Weights of a small spectrogram enhancement model.
Data: trained on short made-up English sentences, spoken by a formant synthesiser in many voices, 26041 training examples, 57.3 epochs.
Rows from block 11 of a small spectrogram enhancement model, named by matrix and row number. Rows with one number belong to one channel. Each number is 500 + 40 x the weight over its row's rms, rounded and kept within 0 to 999. All counts start at 0. Numbers have three digits each.
After each channel's rows are labels from the 100 clips, of 14976, where the channel reaches its highest value: "peak on" is the class under the peak; "responds to" is what is common among them. Only what is clearly more common there than usual is listed. The data: short made-up English sentences, spoken by a formant synthesiser in many voices. In brackets: how many of the 100, against the usual share in percent.
# convs1: first pointwise conv (model.decb.1.0.convs.1.weight, 64x128x1x1), inputs 0-127
# convs3: second pointwise conv (model.decb.1.0.convs.3.weight, 64x64x1x1, transposed), outputs 0-63

convs1.16:545524432411480542510560527477489489498460556549488492395515560474482556491456617572508591468540539495530453377430560476527513465377511456407508491525484480406553517413575487496544455552468480521535453490523511492490526509509444483503498474455466524517497499489475504478488479529490490540500533514454493464505482509468482521507468493509486515510519491537451487497507509494525493512485
convs3.16:478547484489522476517498529619490499539504506523521525559601595513510505524453517510496501501547516543513511516503495537498515557500582561559576504521538470550526510522545433512522442491497417
peak on: silence (99 vs 52)
responds to: white noise (90 vs 10.3)

convs1.20:443516494510511510495489497478477463505541545468641497514518489528520505517536511593524498418547526467498422467504556500515509514519453433447516515464511482513457530509485551469429455511534466532607505497520486420448468523531525460572560484523567518466493496546538506512527436516460528492507599510483523474506481558501517557547553541423478509449559491467434511466483460439577525488494
convs3.20:516497506495552459550523472470453459503474477506452528502513571535482522502399494540472423511488506494582469496539474524552476519460451481426493452510461593491489419510523550531500528601515492
peak on: /i/ (32 vs 3.3)
responds to: clipping (30 vs 7.9)

convs1.28:486498490548448537467553457530440510551545463482496489315473430525432526535502510503493508466388460464531525412450526470525533495545473545500497511485528441489550486561582475579570515567488507514470545604487539524509527506550556509512545522537562513478509505506496466505479506489608524492486475514498533492531519486475474512455569486532495476473481517508515514480492493532501505479491
convs3.28:528516526542509517595532520508503548503502488543534503550505528498521511498509531596538506537511514533554550546586517528489509510577492528469499476499579565477562531504536506551519610547436470
peak on: silence (86 vs 52)
responds to: white noise (75 vs 10.3); thin (high-pass) (32 vs 11.8); clipping (30 vs 7.9)

convs1.54:522489395533435494433524530480495556458590515463506542516594525461512523480484550517552559495556531495523445510525505484532486439480485517495435499493563500531475538509439512484441557566477528582490491518514495528507508493505515489547564486475551505492585517454478503516449448547429454511491534578452453505578541475480522509509477506559509618559478532561495450466478522503492505543449
convs3.54:464528462459542470521487473518515454488449474493492450608521473528433483421382467478520483447527520440471469558484437559515484499508478498494482457486567509462477470529478559451477467499457457
peak on: /u/ (30 vs 1.9)
responds to: /u/ (51 vs 25.2); "who" (34 vs 12.6)

convs1.41:501477441487493498528493451568379530447523492459524527548511459497502462561492493485525471527462429443589474453458439533557584463502494545402445557468500496493522431610473448480506536485546538504506459510516502444477526514551530517543507550540474538485464501459514473486541509485536486426496551620462525507553493511523525474445510505555508511430510493500481537498487504537491465542541
convs3.41:455458508544456518553501484557569538492430482482502416475579454470517445539506479533454487547467463493436503515499486507517503611510537469578539499543491470510454475477540496467546551463542546
peak on: /ɹ/ (48 vs 1.7)
responds to: "every" (43 vs 14.3)

convs1.30:574516464512541653509605447499429520591517481469476513462522536534500469527528453508461489506456519569555538461511469568539467531636478581558556542569551542489506424458551476453509534520506531499492538445451499512542538492498463526505468444455452509557522505483438514493467477589505521506469493505509512478477532490525527499478517502489489519501487526515500528494486486482456493494527
convs3.30:408488485533514511448453489576470455514453508467441515432549470508445519425517478516467494486485515475507486541592492489512473568514488567588541531462518431537482500490579546509490479493491455
peak on: /k/ (53 vs 1.5)
responds to: /k/ (72 vs 40.4)

convs1.46:475553490460464585466547537558498510712547514554560500431499444525482473534572470475507391544469492584571485470577454539510466460463474520521469569464546512538473457510469489484566519475496521490476501457485522481514402499519533483512438474473515459532484502506514509502503519515473463520553539502501484519491486479501527513502456509486476504545514536494481489492550547515535482519485
convs3.46:528470427503511497517529543630538531432458452502512488489540488497467489528494509533443452499453492501509512488543566489481396595485516491573545478506459481539483512534475437499507532458477551
peak on: /p/ (61 vs 1)
responds to: /p/ (69 vs 27.7); mains hum (30 vs 10.3)

convs1.11:523560510477396513508586553547505513422457495563485467498511448499487458407480529501528530440515501492544481490495504445547529611525475436500484503454428473513457504458503508471479404476502510538498549478526492546455457511496440477465500485493504518577525495542506504451511495462537493518489516516514530499467501521500556532485505513520520499398551509552538555504459421496348496546475
convs3.11:535448488439539528495536497516451463461581474490491387456483485508419524449515490483471503462479513450445499532522486501602416490443507500484505454421485518475531481524486583484476472493471491
peak on: silence (80 vs 52)
responds to: mains hum (96 vs 10.3); clipping (32 vs 7.9)

convs1.55:461526502452466489412494500455507497488575507518495512546602422511512508500525502607502513536502489506503481501525507412474447392497543512502487527447507490504497578481500544510514600502516470485491458478514517480507513470561484521527478483546499483460544489429493440513491479464526498508509541556502469494447441530535562475526496555508504673539564502568497447483519457542470493463518
convs3.55:501453467432355520432475490491495534512480540499512510414489488377617519501512539493501513489504508592518485496498509472526520496491514507487506487405521493495524512452494524493501498511502492
peak on: /u/ (39 vs 1.9)
responds to: /u/ (52 vs 25.2); "who" (44 vs 12.6)

convs1.52:548526506454517514603490505527491470501521515492540536496514481514443540417552466512566490510469454475513503504523469546479530524493490550494439521478516494495430473592486487510514493502600451540468509497474478494478496482610464526505567464431574592484552490546442541494468553467476510490478499506518566523517554520476597485502491521410519489449616540434546481499531505556502488463488
convs3.52:550505617541497557482456538456467476524335475575538557536496536505507506517501521495522478534510556470509477507535455479525542534531481563530504551499527483472514509526508468532507507514536550
peak on: /t/ (45 vs 2.7)
responds to: mains hum (26 vs 10.3)

convs1.0:479435501388414490497527594494482496476557496494453478481478438473527514517497503494487565471534493476592508529538553560488507511485524551465606495482535493468437513409453474515522463562464490539520483472503492511438553490435452529518576503556480543487500480570447561471452487416517481513525503511517514501394468562491545469527475459516535502464509544531477490550520465485475515564502
convs3.0:530483541469513425474572533469525532546470480457548564516555547509503532565497549539468517557480477498573563500448549484417456462463553496514513549498443555475434486491525497427536505489490482
peak on: silence (93 vs 52)
responds to: mains hum (94 vs 10.3); clipping (39 vs 7.9)

convs1.38:545492416499513483423519468487475500385544558503509577525505513415515527486496456518525464490540508445498547542507547515526498449433436431478442555506485574481437484557450461536553506536499506546520549518486455450417460492345537516498467571556493472464525522515489487501537467504482540508548486531509532479519546469514497463509403503524518510467521531522494519496548486515515465480543
convs3.38:436530501562508490421512537518542479516405475558514602466498552497510510491510484408503515507513460528478515533464518513487573472516473551513509470499453467545587547517543505584492449467483488
peak on: /h/ (34 vs 1.6)
responds to: "who" (31 vs 12.6); mains hum (28 vs 10.3)